{
  "model": "contrastive image-text model",
  "dataset": "analogue clock faces",
  "train_examples": 97500,
  "image_size": 64,
  "crop_scale_min": 0.8,
  "horizontal_flip": false,
  "translate": 0.06,
  "tokenizer": "char",
  "vocab_size": 15,
  "loss": "softmax",
  "embed_dim": 384,
  "encoder_arch": "vit",
  "encoder_norm": "layernorm",
  "encoder_norm_position": "pre",
  "encoder_activation": "gelu_tanh",
  "encoder_mlp_ratio": 4,
  "encoder_head_dim": 32,
  "encoder_fused_qkv": true,
  "encoder_bias": "qkv",
  "encoder_qk_norm": false,
  "encoder_parallel_block": false,
  "encoder_inner_norm": false,
  "encoder_moe": "top_k",
  "encoder_drop_path": 0.05,
  "encoder_num_experts": 4,
  "encoder_moe_every": 2,
  "encoder_expert_mlp_ratio": 0.25,
  "encoder_experts_per_token": 2,
  "encoder_shared_expert": false,
  "encoder_patch_size": [8, 8],
  "encoder_conv_stem": false,
  "encoder_layers": 8,
  "encoder_width": 128,
  "encoder_positions": "conv",
  "encoder_pooling": "class_token",
  "text_encoder_causal": true,
  "text_encoder_width": 320,
  "text_encoder_layers": 10,
  "text_encoder_norm": "layernorm",
  "text_encoder_norm_position": "pre",
  "text_encoder_activation": "squared_relu",
  "text_encoder_mlp_ratio": 2,
  "text_encoder_head_dim": 48,
  "text_encoder_fused_qkv": false,
  "text_encoder_bias": "none",
  "text_encoder_qk_norm": false,
  "text_encoder_parallel_block": false,
  "text_encoder_inner_norm": false,
  "text_encoder_positions": "rope",
  "residual_init": "none",
  "optimizer": "ademamix",
  "learning_rate": 0.00055,
  "beta1": 0.85,
  "beta2": 0.98,
  "eps": 1e-06,
  "beta3": 0.999,
  "alpha": 4,
  "max_grad_norm": 0.5,
  "max_steps": 15400,
  "batch_size": 256,
  "epochs": 40.4,
  "lr_schedule": "wsd",
  "decay_fraction": 0.2,
  "final_lr_fraction": 0,
  "warmup_steps": 3080,
  "weight_decay": 0.2
}
Rows from block 7 of the text encoder of a small contrastive image-text model, named by matrix and row number. Rows with one number belong to one neuron. Each number is 128 + 24 x the weight over its row's rms, rounded and kept within 0 to 255. All counts start at 0. Numbers have three digits each.
After each neuron's rows are labels from the 100 texts, of 14848, where the neuron reaches its highest value: "tokens" is the input token at the peak. Only what is clearly more common there than usual is listed. The data: analogue clock faces. In brackets: how many of the 100, against the usual share in percent.
# fc1: MLP up (text_encoder.blocks.7.mlp.fc1.weight, 640x320), inputs 160-239
# fc2: MLP down (text_encoder.blocks.7.mlp.fc2.weight, 320x640, transposed), outputs 160-239

fc1.550:117130088144114111112155080100139132136133128119122112115112126130136080104126139116080114139123114116144183122133189127204153143142151128135143119119135106123143128134132132120115157150131110129123109179176140164131110112141088131100098088
fc2.550:125162140133114093112129171108160155129087111118098182146096122160096206163111126144140113141116140139118097129120121123120171112143132113097095118099140158151164131103111128114094156103117174137103131153102104163172153135102087126118120133
tokens: "<end>" (100 vs 16)

fc1.513:139127061123171121132126091110172139123192151110118059120122150137116074168104110164116174137132165110113151099145157144183142108108123083142123141172111118107095158151144163107092098156113119138146136139145109108109159154137130140130096083
fc2.513:146149148101114099168137167151160171169132102138128169114139125137114146143102103119143107160117124124097083124150130100108117105126103116138134127086150111101133152154097142129104107085111166160103158110049125108138179129116145071158159143
tokens: "6" (100 vs 2.9)

fc1.17:148127079147153118135124086094158119147190154105094067154108130138134116167102141192122151120126172112098152150088130140144124133126118097130104142181123152141091101162136149120113094131091112087158112142175091134087138126128144185111104083
fc2.17:107154155147119133182092134181132121135121154187138182132114128103119160113118143114118120117171093120109138135147131108135112110085151135107134141111126122133119127139132136171104113124130138126151065085123162152115104126113122108160162132
tokens: "8" (100 vs 3)

fc1.455:117147037152159123152103073134123145130152096139124081128148142124102101167101090155137104065156124105146163117133125145141120119134101154138097154149141107121113143137164171119138126164128101089131139136185094107134142123129112139106118110
fc2.455:127165156130141130121128138161143144112138146129128121136101114106079182128113093115156140127093122117133146170116113105131175143112096151103102179107151115134193116129137150130112128143093115158122119113117134162148140136109120125088153149
tokens: "0" (100 vs 5.6)

fc1.135:107105125150119139128087117100105115147109103104089131124142117165140136169147140202136167103118098134102142073110099108110150124144117143121132144159155113131158082108144143105157158136148086077133153136161079111137159119141142121114103142
fc2.135:102130135067100189126141140138136154109149114132146143155118135139099101126124144060152097127133149118149084139172133161140154096149103121114113094154097184116110133095122126110123122150117128130142146139126111135093156131127037123144119140
tokens: "<end>" (100 vs 16)

fc1.412:155126063133176116117142063103124106172149141144136083156135142139103128151111114121131179107114117121119183138119171114171155156110144112155081154174160136141114100128122126140088131151102116098158118172203096126128140132137125148111150090
fc2.412:202157124119113112100162135158134141120134084135144186124114114108145107119100131126106105138134131100155130155128150111174109153113168120106149102130173131140133164143084146137125131116110143138120057136098165122089145123124131124158140079
tokens: "7" (100 vs 2.9)

fc1.352:142157126130141135155106116152140110123159147161140125127148162117147122162117108131157147058145134135128119086158094124167127112105138065148099154111142162101053145110173147091124102153098137125111145132113109105125158092113151127135148133
fc2.352:118140137117138133122111139113123135126085139180131135198083147145102145127082155114108116116115125124080131142086159100115182123133134126155116143119180142160182096106119150124101126098115147108131108138173124157139118140121086146097195140
tokens: "<end>" (100 vs 16)

fc1.537:104118081166131135139106075119109169119164129103124106145143116140113112163139112146130128074142158105119147135134123164126078106113132135116137125131096128128082147138167139129111148158094095125152152121151091093106121142094111138106123136
fc2.537:106127183142102108163095154151121139148123132118079187121104125127152145141115174150116114137142128121063120123138148100130118134117116115131132127123144123095128126149120099116106110113155161134121100144109091132097127143134157106169182134
tokens: "0" (100 vs 5.6)

fc1.163:113111082155185091151158102158103124110146147178119099097125158123168086122131165140120184111135157113119150085126129100141091130129169107156137153128139139101111159128160149111129111189142121091130125179134130118149126117125119148152104121
fc2.163:136112168127121129136145145168119150145085093126114144139108127126139132135130129106090123158150136110114142165125115091126114147134115137130162096103150107122183118133048160113145134077155116128138099139062150118120143151114122096136129096
tokens: "<end>" (100 vs 16)

fc1.386:147133098130148081103114120132192146166146166143143071097128171115175106138146096108135132133128157102112144100152141130137157108131081113156122151168111128122149184169108160089109142176135085136173129140123113081135135141133084168103122101
fc2.386:103126140125085184144128144130111146141096129109150112175141101161069140128148095123141090123109094167183124129123092132109134139122150129094125121052126108113135119075134125144176140111131114123091149119102155099133145094091125137127149132
tokens: "<end>" (100 vs 16)

fc1.269:142138074125154094114136113104161169177201109150108054140155131116128065126117087149105172114139127104115172133149138148144114123133126094160119139159110111124130139168140196111099101145134141134119161123118100089157154152141122142087095109
fc2.269:119128143112158142128090126109157116141096105123133175098128136110107151142114098134148141112129112129114132110111105120095130157095133142126100169110171146155136112124085131136142110152119157161100167123097076120146164091136150113105195179
tokens: "6" (100 vs 2.9)

fc1.634:115140098151154125139143104145092142115190133122123100103130142141152091120130096136168106057126124096150170140139127155178114115121134113129124118122121161134088151137156121123118143175077124142121112142168142114114124142121087130138141086
fc2.634:160099151113110122104123132120135153096100111123112136174131143128209129123180138120122119149069118102081119131081135073095132099162123107137127132118139161129128132134092145104151109139123149136138133151074081115163131109155117109105125127
tokens: "0" (100 vs 5.6)

fc1.558:132139136097136113109148121118126151156145129162139089148122134144097141128130106104090125128106141126104135148115112158128149140158098133143119120122136119142134126122123156113132104129120117135141114112111135103145149151147075121053073115
fc2.558:118108164121121153144107103136137077183098126096121105120160185124128153123132095091134156133089130141090171130104088127143118160119151101161124152147155137113120080093080124079127104170142096105129132151095128087130161115111146132116134115
tokens: "<end>" (100 vs 16)

fc1.622:138137071159172103183098087154135148163168112140087091127162138131092106145121101165135162075144158113093174090153127136135097115133130121117113137143121144114104119127162151123102113182113141097126153123119082110136129122096095150119085108
fc2.622:175149129166103131114138125118137125144113105139092123152115174120173113146163150145125107109079134116089126126055146062130157116132095100148079151135147130120152113112114152119081099098099138102109105132110108169173147106133133137106130134
tokens: "0" (100 vs 5.6)

fc1.101:139136128146146148127141119097107126104129158156106151103139122142149107121113151154138159091122130089068160137106167119145120135135142114132113111134138131124096137108122149132048136125123142092168127160160139121112123162107158124157126118
fc2.101:122112147115089135154127103098119087139141145112131194122133109127149117104100152115127094148136143163141114113124115125118122152116131140127106113100152165098153086150141118133155096130150138150083121116102084151107138099132122158146174165
tokens: "<end>" (100 vs 16)

fc1.190:147118074152150117132108077114124159135179103147135081115155175158125082128114105130138127061146169117127182125148113153159109085129101122149125151148142111102094162107163180106107141167111118100144122152169119083122146142157116153116126090
fc2.190:113121179133051136114122155138129131140095113110109163148167127132140152127156150080141133172101140132109112134160113131152145133131135114107156097109110175163093109093131115114148145165124170174126139147093121128124121118157096114133141129
tokens: "0" (100 vs 5.6)

fc1.123:124137018169140123127105087120141130168138117134111064120137165139111114161116118149130154106150155076097171118143127155155128102142127119156079141165121149127124121145134174118093140150099100101149135139179105119128131134123098153104101101
fc2.123:141138178099110104137121146100140171084150125162089192151137113154116166111086133092145095124111157114143121158143151146139139115179137141061136096074145203188126177138122143107147141135103179162131146152112122155143109133118077135108117141
tokens: "8" (100 vs 3)

fc1.109:158126133145108163131131138101110113106159168157132123157125104159120138120093151112116090110138116127148117159084106160139074126123181119089129120119116157136096110115143130160124124121116147098135109118154138135089153117110153146156140131
fc2.109:125108167092096136125098142126144110170092121093125121115133125142111130141149138072111130151093102123130132140139107136118172128142114139130132098114130141148150097119085140065176138143148108156126125111070132123127124127103102099112118130
tokens: "<end>" (100 vs 16)

fc1.580:135150109143129138140154096133165113161137158131108081140118160118109100121099129156121130125127136100087161151095117126165149117105121074132082148161119138101104097141150123131083109152080146101166104120168135160103124143148140143130085080
fc2.580:116152142088074146130111184156116132159144128108124165104138142147071140141076138074144069140140149130120062157177093152125149088118067121123096125121109142134127121126138136115118117152093166143122143081124108150114137132165093114133131139
tokens: "<end>" (100 vs 16)

fc1.89:133138101175131137149120096119138144096178164132143102132132137149135129129135106136153092103124157135149119083130122111145116122121130104136116155113103155116105167165153151096130111125126125110108135128151103127141125099113088180119147142
fc2.89:093147185125134101155107146133158142120096144146094180186125147101124164130139120138152125136093100135070124110082128085113133153131126129117109163117184137178174107140129134111128112144124150154142153160067104133172146123112132091086120134
tokens: "<end>" (100 vs 16)

fc1.547:153127051141140145111113101112115144140169109146143092126118143151099107179112118139145126084131143116141126113122137143170146124124118103128089126135127102117094127145136152109098156140099101101125135155157119130114163123144077117112155116
fc2.547:128145178128123127175124125145167117120141138118099149162176152120152172122124112112183097136061121119101147099130128107126137110124135116095125140126152141129115149144144100107137119130141121154143163149081138110160149110088107136106111110
tokens: "1" (100 vs 11)

fc1.79:172113087155142116118154078138123176157177085146112088085149135167133071159148111116134123084145151081167137128132151152151097092136112131111120106133129102107127174152106192129123114176087139121148131119145087120117127114124080128137090091
fc2.79:144147158138111121144144119144150112136093124114132150173175151095109151132108134145177080134073123136105148108123146076083127121105085139098117154145166128116133114097118089103147142135137121141152107114117094092143135125125173128126156134
tokens: "0" (100 vs 5.6)

fc1.520:144119116126141060094119124134167129163129149130136090093124185099182113130169092114150126138132166097117128099146122137126150119120089130165134160160115120121157183172105127086117154162143083144191143149118121088138126154153097149106135102
fc2.520:094128132117076189136121149134094130154071111099151116157161098157064136152128092113155096120103093151189106142134090142115121115109150118104111122075123116107130124075124132137160153142113104131102153095114146098119164102098114116142152138
tokens: "<end>" (100 vs 16)

fc1.97:118123113178110136148135115110110125116157178150115107130148139156123120094105136104123110103129156089128135144102111169154118049137152128118122106117089173081110113115142162097111128140091138142160147147143108132130107159105114132133113113
fc2.97:109116135097126141118111140104127108110126122081124127122144125171139129128161127090136148129125133088128120141137125150146138088149144107164124105126107169130122155094102143085122142187093107137137150131119115134116120136110106119172074125
tokens: "6" (100 vs 2.9)

fc1.173:120148118153141085139103094120135141148138114119086119125150175109147131154099101112142153060121169102097182168113136123128140127149109138130118127180140132137156104194143151110094135166099114107167138159140094123157113123161100132086110137
fc2.173:107132126144137133137131116124120097111131120082117131128112096103122179127130154124156124133113114137144153143105103136147132144153149144079100150118159142153134101109179115177118115148126108099100112145143117157126129080109104167116130134
tokens: "0" (100 vs 5.6)

fc1.333:148134091158135124134128098141134146169178107144092107120170154157097083175128115143152111081144120079103173105110114116140148093134112115127086131151156128128111159129144193119095129163091146107149132136134111104124182133121084127123076087
fc2.333:085149127103085130159109174146123152136115115113121175106108095121081125112077108156150123119098102122140113148143129123125116143141110159125085125118125144130141125127151140187142117156089140140105178108118093167132185118155103122118115157
tokens: "0" (100 vs 5.6)

fc1.75:145131060157147113134127076107149121129196149095128064144125157139114092141119111124130130101128183114121160129114148147165120100132129109139111119151113133124086161144132149138092124149102117098147121136163129102106128120134110168113104084
fc2.75:120145159115105123135148157152136165126120124161113170141088137129146145117131123091125110157138164113090078129114151098157148140135135119138124100092173145113143181160091122097119110098087178138089118167060115138118123137121099094168153112
tokens: "0" (100 vs 5.6)

fc1.540:156155078128148123134107095098162107131122132128168115176122138111139101110089125139130128121130123145143135091126130132137144131131123120108127134151102133146112130123120110077151144144131141104166163148175131091120130135109119127097140137
fc2.540:155136122121155147124133113123165118082169152110130131098110152169114119117077112072160165142122115128131146152138123125141125063137093136131150102098100111160133165174119142131088119165091163142150113082103110121126149133111091132118119131
tokens: "8" (100 vs 3)

fc1.290:123126073174124130166090101122154192171128162181131107141140209144136124176138110151147134106125121114115145132084143134145131135151112102155117127165147140113139158139131145137145112167069153102115111141164121103126113122150130150100115114
fc2.290:090170117100146124133097119096118105161108118137104123115124159111108155122164119135121157081174162143138114153135107163103111113108118170152103145107172136134137126098172161109142152183145117148138185147153083173122153115148145083187161153
tokens: "1" (100 vs 11)

fc1.289:146139026139152119120105106092131138145147136125119076144116124143129130156083116121142138075121159139124143115116142105153137107148113124130111149150111144119148138146166146123119142138093106114116159153182097126136149146133097172075110131
fc2.289:159145152134140107153110094125125111152129068145114131149160163123152112127136104142132134132150116155105158098100134093118135153068123124148147155155171135127112107124120147102137119163139166124121104120117127126153137084131138141141103115
tokens: "1" (52 vs 11); "0" (48 vs 5.6)

fc1.390:129124078117124102108138147157137126184124147107124112110160174113167114114132101107143156128100154075111143159149135129130126077128087134130110143144078138123141142136117136121102148172099109143174119110129133088132152107157143163081147093
fc2.390:157100143154133083140145089131143159139128133089096156135129106132129147150114113156123111134138147113109165125098161139133117142140134135097148106103159108085159156150111114136130157064131127142117130149071125108110130159103147107127167125
tokens: "<end>" (100 vs 16)

fc1.637:156164114186154102160126070136131148118165125143090104118133146133117077132134113107137173101138178153121163096132160132164131153137106126115127129120128125104136133118164169162091122144151138120118111143153119112147108127092110123095129105
fc2.637:101102097112120163128103116104142121153135094139157130108126118122161123116105134144084097125159078077136149166133107160125116114125138164167141114157133111141101144169104121118126133150105126125137103116112144106129146109136134124214091101
tokens: "6" (100 vs 2.9)

fc1.578:145142027169147122120144084120131136163177134119131071139159135132096099171136062129140145098161180113130139145136141146169098091111117109138114127153122131099116128120117173113085133160087087088160143124135110093123137140120107143132116083
fc2.578:156116144124141122112152114150134103135120170101091109134112149115158121128157131113098108139111118117104191135099150116127127162127114104127142137140143137152138093144115110110116172141170106128162043155099129128128116148143158141095144091
tokens: "0" (100 vs 5.6)

fc1.443:119134072125145108138147124114125121132133156114130077084111162155129096120103122154124157114157159165124147125120105118158100142107113137111144134150145147141141137131131144126136157163098119117125127149171081103162115141114132126103163112
fc2.443:167140121179121137133112098105127109136134141175116125117133148114093155136089124079174129112094137108102135150133159133075136146125127134157079140127132146144118109120119175125097095150095169157123161123080125134144150111117139158158143164
tokens: "6" (100 vs 2.9)

fc1.41:132103091141190082158136104125167104106140159135122108117118107145103123173120096170127170135118179134122153106137140141120102157146146121101099168108094129114115121124130119131118100147144092130114127149152141128122157179093143179087109136
fc2.41:114089110130161140098151102086152135092109152109165117153115146130150135111145114110104161142131169118138137165105167145141118125182197099168149107114103165140155143143109100115130157103112126134124111150124114115131093165165115153108109116
tokens: "<end>" (100 vs 16)

fc1.616:160121039151145120143100072122148127144173133118097082107136162131140101139107143146118133113141188082107161124123108164157114097107131094134126158171100149091122132164148155107094132165088134115142129138175116106103127137134140199129112083
fc2.616:157125138106147113164097127178119147169118094123145145102160141109084100124098101106146134098156089114106135147164120128108127103116079156146136129135144113139133128123104172113120135144119120131130129078109153078100139130116109104130152114
tokens: "8" (100 vs 3)

fc1.207:150135065140181115139118070087154145130173131178124091121133149131120093152117133140122137060137151101123151102142158148139127107150125109138115146162133149131123130150154166124100146157104124129144135175160090109128149132144088145106116110
fc2.207:125136157101107120145098158127129157156122126137134141124189115164110165153131084115173122108111105119112088098157133124083124105133110151113129126089119131127123150101114147101140125142108163172110245092081078098144186141129115102107119174
tokens: "0" (100 vs 5.6)

fc1.567:171123073148146125133140069149146110138173138103119067152149144140124079173130128147115123097133156085121180124144135165162122114136120088109132125164105138096102114130119143082116149114140103110144079162162121094090128140119124158129118073
fc2.567:117111121144098138143079095097124112109144155111102120131160129125105119138089180132127098143128166130097121138135109167129145093144087144148147126111105160149103122140192127119133154156120163153154160114146080142141067122138136141128114138
tokens: "8" (100 vs 3)

fc1.511:179109118133125133109125137124103142118208178153134111113114112190140119127111151138111102086139124111133127110099127137149094120120156106104134118120108143131114166143130160146134117142150134090117116141135112136086157102137124165138130140
fc2.511:112121108075125163097091137113109111116097118067122108123110096154076130152157123122142171137097102113141141138151101137121147118165114126135119120138118164122143115117121146099153150173119081104110149138135118155111136093109097104129116152
tokens: "<end>" (87 vs 16); "9" (13 vs 2.9)

fc1.347:151144126148114141109136110077131161116133103137156134138116143131129121149151106140147104127139128162172098110132140147157125133105122128134099130136158140119102129138161129118115134121077113128111147152139103140126146083212107107157170125
fc2.347:142131172081154116148139118134165113126159115146115149160138096120118124153111144119136134111099083143159133101191150079128139140131094106085133140142104116151114154137134105115142097142150151178129127140090140120123156139099099129123059128
tokens: "<end>" (100 vs 16)

fc1.556:130120130104149148154145089154111123158183123139105141124148133151122091135040133105103092077141127088134135153149141119171150104143138096105125102124141146111113123119123141098053107154127130117189110132144113140081139156104081131119090108
fc2.556:097123147118120105155090101127121086178134096125123165100155137112166105137103132108127132127137155159093122171102108108094113140106126145171111150141153169127144115165131156118105090173122171099111131139129081126110136088158152146151121153
tokens: "<end>" (100 vs 16)

fc1.136:183109117199146114118121105136141142117177110130100103128170143116161098145136109163123144068120169114147146113135160127136130088117154125124118119139132099136086152149135149105097122154112147118163114119139098114146154167126110140146094096
fc2.136:128093144129099168106157157126095120113134114149130133128119142141160129111132147103114147143108099104134148139114120130168125157147124152129114137110141152146139083119093096142139120142109123147126145121097149133116120087090149119121162092
tokens: "0" (100 vs 5.6)

fc1.92:131072095166154087119141083105126130121185110131112123110121134158148074168119104147117122083170140120129156115121136144152103115128114082133139138142137126084113149147134133111128133137099139113154141160153083127129086113107116146166110066
fc2.92:130133131111095142147120135089097115107056117136103118067145142129101110100148157101113118136078145124109179110117132131109124116151115190120106114135134133122122124090107145138138107167150141141123120120074098100153129121127144104137142168
tokens: "0" (100 vs 5.6)

fc1.433:114100123158133122126095132101125142113143139132091138125138120167119150140132129121137138112136146111104145128158135157110120115159125152107116124110123172149129127112140127128062171139134125168208130148178093121139104178118112156110145145
fc2.433:099102154135148153167081084105114094169126129113133133135119165120120087130140153167113171123109087160130188123134103145111148162128097115172114137153135100137111089125147129127159117155177110143133134131134126115114117100107141115117134133
tokens: "<end>" (100 vs 16)

fc1.452:144143030139138132134101066101141142155149114109115087162123134135110089140101126119136119074144135116146157135133150146151157102149101123128114141174106139127131122144168158131099160167096120117159129140206112124109129123132098164092125105
fc2.452:141109172113126145144119154151149164133140130129101098148126114182134151148148129120097128150085120105109120107125132101107122147145145101100152120103149135105144117142071144084160094087157125133099153155079126128125160141107120105120113137
tokens: "8" (100 vs 3)

fc1.44:166152122148120105144122098161131144137164091121092120162154159150138083181135119172129113087122143114112143121118119159142140114113091104120126139152119107125116138107119153088119158133120104102150112127168110091120103126136137134126129068
fc2.44:137137099146129153132089114085102086078085145130130140145124126111170192101133177109122109165120102121104111132090092149146093116123148128128129125118145165144104128181128125135151129128120102104129105113129139142146110093123174130168138136
tokens: "0" (79 vs 5.6)

fc1.636:159152035129184121131125089125151159117188111178147090141132128116123115131131116140104174077137139096129170138139168143183126113148117097134121149162125143129121148151156166137105137149100153119148123152171107117111127137120121152106114075
fc2.636:120115164144100154113079128117113165127118113074080135170173086132175170139141131126120075177149124129118117152137117143109135158118095168161112107109146114127123131156101126089110143125144130112133170147103103148203138117103100105154078142
tokens: "8" (100 vs 3)

fc1.284:164144057152176108136098101110142166128176152163097062126136168147143103157117112151129143072143174077105181106141154149165117105142130091145113143150145153120121145161149179108084123153100124130127129153133116110107150154129117144100117083
fc2.284:081117110106105131113122103127137106121117123083145106140136149144127148146137116088136158123129158143100122153150118143157129141118158120148109125134119188161113124132107110078104116164131086088131145154137118127121133105152091144140087120
tokens: "6" (100 vs 2.9)

fc1.440:145127072146150106113090080099143109134170142125112072115123162127141132148151124129138174106124186124091158110097131147159109131117133095160100176170137178105099127138151137103104138172116108104163146167156078121105146132148161170114130110
fc2.440:113165193150103124158069131142148094185096144113096156151148177107126168145108117112177117131092127149073126116095087079116162121077116108133096182122169151131120072108133132089117114142128118110139154114087098131161155098106128129121132141
tokens: "8" (100 vs 3)

fc1.140:132137042149150102140097119094138158137171136137127096100144121158097140167123085150128136099127186116090143118153145142120132110149111088151114141109107131115094182116150174135088140167101141118131132143170113107115150149138112149104124115
fc2.140:111105161119119174118135146121127135109128141133131162111083105119144136096140199092091116168137108111153106131117129137130147102175155124144126077091106156101148133115111129109155126096132146149130094117088108169139073141099094122169146146
tokens: "0" (100 vs 5.6)

fc1.325:153157081104161140140111111109168150140158130129121090090132117144137115120128093133071179124137131098135134169144162154163124115165104082133100150162108119147156110176169203120090127165113124134113150121132094109146146096124125135119096099
fc2.325:131123121114153133099126089108155119163119136166148159128149144117115151170065105135132106101151103142115109109122111111098117115099151128136097176100170117149137140118102129091118119106110157120114136130101090122142179129131162153111174145
tokens: "6" (100 vs 2.9)

fc1.535:126156126163136110123113127121132169117152132144122124102121161126136121129138086136151152075125118141129122104125149111150118113113122101141089163134160146138093150112165170116074138149086153144138153175129090132161153138167129105144153137
fc2.535:159158175092147121123136154162150142115131108143089128156120129143121133187171133158132140136108114109125108100133100082120138116123123062118140118130096131116132152170073148088154098119123135143121136140065132135152125123075089100149078115
tokens: "<end>" (100 vs 16)

fc1.154:126116124116145078090102127129175125156110145152133091087126190109156108142162117112145158141124145130104142085154133141116142133136093138182118157171146138110141172150118137088143129160146103148147162164111103086151124139158118117110146132
fc2.154:083140135094068193150122154121108118123090126089169143162165083147070146114133103093159069138110103150171095163148096161128128115125134144101111115080112141123117135087120122143157136148104125162105162067102143119115143109113114099145128147
tokens: "<end>" (100 vs 16)

fc1.48:153138084142141157149102102132129126146148138153127073123146135130084090134105101158113115090156080137082161121134143185158093134107124133133120110129140142103087118117150156155075130167091106138150121122173089116086168127120121128158122074
fc2.48:187123115126105143094138135118151129153115130145072121155143146093150105141107132137163125135090105119119125137082174077158140103143093142185119166130146131175151138136103172134091148148119105132095101138128081114152152087153110151101143134
tokens: "0" (100 vs 5.6)